{
  "noise_aug": 0.01,
  "hop_length": 160,
  "spec_augment": false,
  "num_classes": 4,
  "activation": "quick_gelu",
  "head_dim": 32,
  "qk_norm": false,
  "layer_scale_init": 0.01,
  "subsampling": 2,
  "positions": "learned",
  "kernel_size": 31,
  "residual_init": "none",
  "beta1": 0.9,
  "steps": 4800,
  "epochs": 11.8
}
Rows from block 4 of a small sound classifier, named by matrix and row number. Rows with one number belong to one neuron. Each number is 128 + 32 x the weight over its row's rms, rounded and kept within 0 to 255. All counts start at 0. Numbers have three digits each.
After each neuron's rows are labels from the 100 clips, of 14976, where the neuron reaches its highest value: "responds to" is what is common among them; "loudest" is the band of the loudest frequency at the time of the peak. Only what is clearly more common there than usual is listed. The data: chords played on synthesised instruments. In brackets: how many of the 100.
# fc1: first MLP up (model.blocks.4.ff1.fc1.weight, 320x160), inputs 0-79
# fc2: first MLP down (model.blocks.4.ff1.fc2.weight, 160x320, transposed), outputs 0-79

fc1.111:128194128108128128128130062128126128128128128128128140160238128128128063231137139176128128113103128087128184128128128177146128128141128151128144128128128128092128083075128128101168128153128064128121230105087128128128151128128152096128172128
fc2.111:154128103103128155141173157066076128128128128128152128058142128096128128091098145098128128086128122128100128128115046128128128128194061128128085094128128070128128128149138128108128128149088128128128128128121128128128128128128105128128128145
responds to: arpeggio (98); playing: arpeggio down (87)
loudest: 500 to 1000 Hz (70)

fc1.57:179162128080098117128159171128128141128096154128167169182128091172161128128085155077149192100106128148194159098181128177128128172128107168151174106181128179046128128128166123128128128128164173177128128128128128088086192128090128116188128171
fc2.57:128128054097199173169026128128123103078156144150071160104128083128109128128100160152128170128055128109147078189128191128128167128115128128128151078173128128128128152105154093128130128057128118100096099112189166091147128128128128128091088148
responds to: arpeggio (99); playing: arpeggio down (89); marimba-like (25)
loudest: 500 to 1000 Hz (60)

fc1.14:204194042128128128110128128128164100077128149130128147134076188128128099128128128128221095164128128104184105128192084149056128128155128128128128128128128042086129128142155155132187145128128170138084128154193096084215153128116128175133138135
fc2.14:147128128126131104128128140072092128097128128111164167081132090134129124155128099167173093128128136137144079095103128128056128139104165128086110128075095080125128128128148082128138158136128091103081187158128113118119128110142128128161128182
responds to: marimba-like (31)
loudest: 500 to 1000 Hz (65)

fc1.49:128128077128131165128128128128128128128128128138129128094162128128192128161096200128128128128060128128128128208128078128128128128128128107128128128128126151107255128128128128039156128138128128128075152128128128221128128128128084128100128128
fc2.49:065097136128128172128128128128191128121128177128126173128128128128128128173128128128128138118128119148128128128128159128128128128117100171128128128128128128013128163128130085128128128128101095128128128110128106104115189072110156128128136128
responds to: arpeggio (86); playing: arpeggio up (55); organ-like (34)
loudest: 500 to 1000 Hz (40)

fc1.24:128180063154128128085152128070128128128128167111160172169148166102128128128128180128128128128128098159128107128128080156128128128100146128226128110165068150000128128203128207128128103128156177128128191128128079128189128156128151128174196128
fc2.24:176173128128128255128128128191228096128168155128069106114128128128128158128128161128128162102128128156128083180096128065128147098155128128097064118128198150128128132174128128157163128128123128128096128128128128128103164128100124128128095171
responds to: arpeggio (100); playing: arpeggio down (99)
loudest: 500 to 1000 Hz (76)

fc1.243:128128045128128128128150128065100128073115128139196128128128128128075128146170105128198128128119128179128128183128061178039125160095130159128128119128094014062104128188128128043128128179128128180128128145128174086128146162092165128128128128
fc2.243:137128128128128111128128128128142122071128128132128203036128128128128122128095135128166128128128128151128128128096192128128131128128095147179159165144091128128128128065128128128128128128128103128128128128128131128128128128128138128033206128
responds to: marimba-like (46); vibraphone-like (29)
loudest: 500 to 1000 Hz (38)

fc1.107:151128030128128128128128143128128128160182168128128128084128150069073162128074166190162128114142141128161080056128110201115215122128153141138128156128102113128113128128128128128168152128176095196128156099128122128128128151154155128174128128
fc2.107:105099031133012125070128185162128128128166128128128164161128193128128087128102157128128128115128128112128128128119128128148128128128128114128171128128128172255128164173112128128128128128128018128128105128128128128143128098128128128128072184
responds to: block (75); text has "piano" (36); plucked string-like (33)
loudest: 4000 to 8000 Hz (30)

fc1.30:128128058128128128128149128128128128128128128174183128128128175128128128128128082128128087153128128160128085128180120189128128159128128128151128128172091128031152128128128128074128076128110128128083160128128105050167128128128128186192169174
fc2.30:128128128051159087128128128128180128128128128128063201085128128128241128128128128098128128128128192128128032128128182128128128128128128128128128121128086128128128128128135128164182160146163128155128128213150162128128173128153128099141128128
responds to: arpeggio (100); playing: arpeggio down (93); plucked string-like (28)
loudest: 500 to 1000 Hz (63)

fc1.171:159174153128167128080128128187225128128128128128128128128128171128058040128198128128076128128128133077128120128128128128154128098128128128077128135128128128052172128128128128128173128128193146128128128128128128189169128128128148082133128149
fc2.171:128136128165128131173144128065103086128128128191084176128128117082091107128128175128128128105128083086128177128115128143128128214128128128168117146085185128128128084128128095116098090128167128128128128128096128084153128128125098128128128163
responds to: strummed (53); square lead (35)
loudest: 250 to 500 Hz (82)

fc1.290:128124128078128087128179128128128128128095077128169128165128128128155128142128128175089128113098099128144128100128165141169168126148128128165215128153128134069128074128202128054128128128128128128128175128128128128128191159128128128238174176
fc2.290:128084128128128128128096108128164071093185119082128132128128128128051128117181159137180128125067099095174128067128127107128167128118128128166107140137165073154092100128128165128105128128128217128047128136101111179128128131128136173128167151
responds to: marimba-like (35); plucked string-like (34)
loudest: 500 to 1000 Hz (37)

fc1.169:128176150102054109086167128128128128153152128128101128128114172091128125128128181157128075114128147128128128128128143155070143081132128128128128148128128111128107128128089214128128177128128128171128128159161128128138192128172128169148054162
fc2.169:203084128128128154128128128097111106128128128128128138182128160128156128096128058128128128128128255144128131179130128167128128128116128128128132128170128241255128136128128128128128128128079128128061092075128140128128200147128128127128128128
responds to: block (98); electric piano-like (26)
loudest: 250 to 500 Hz (64)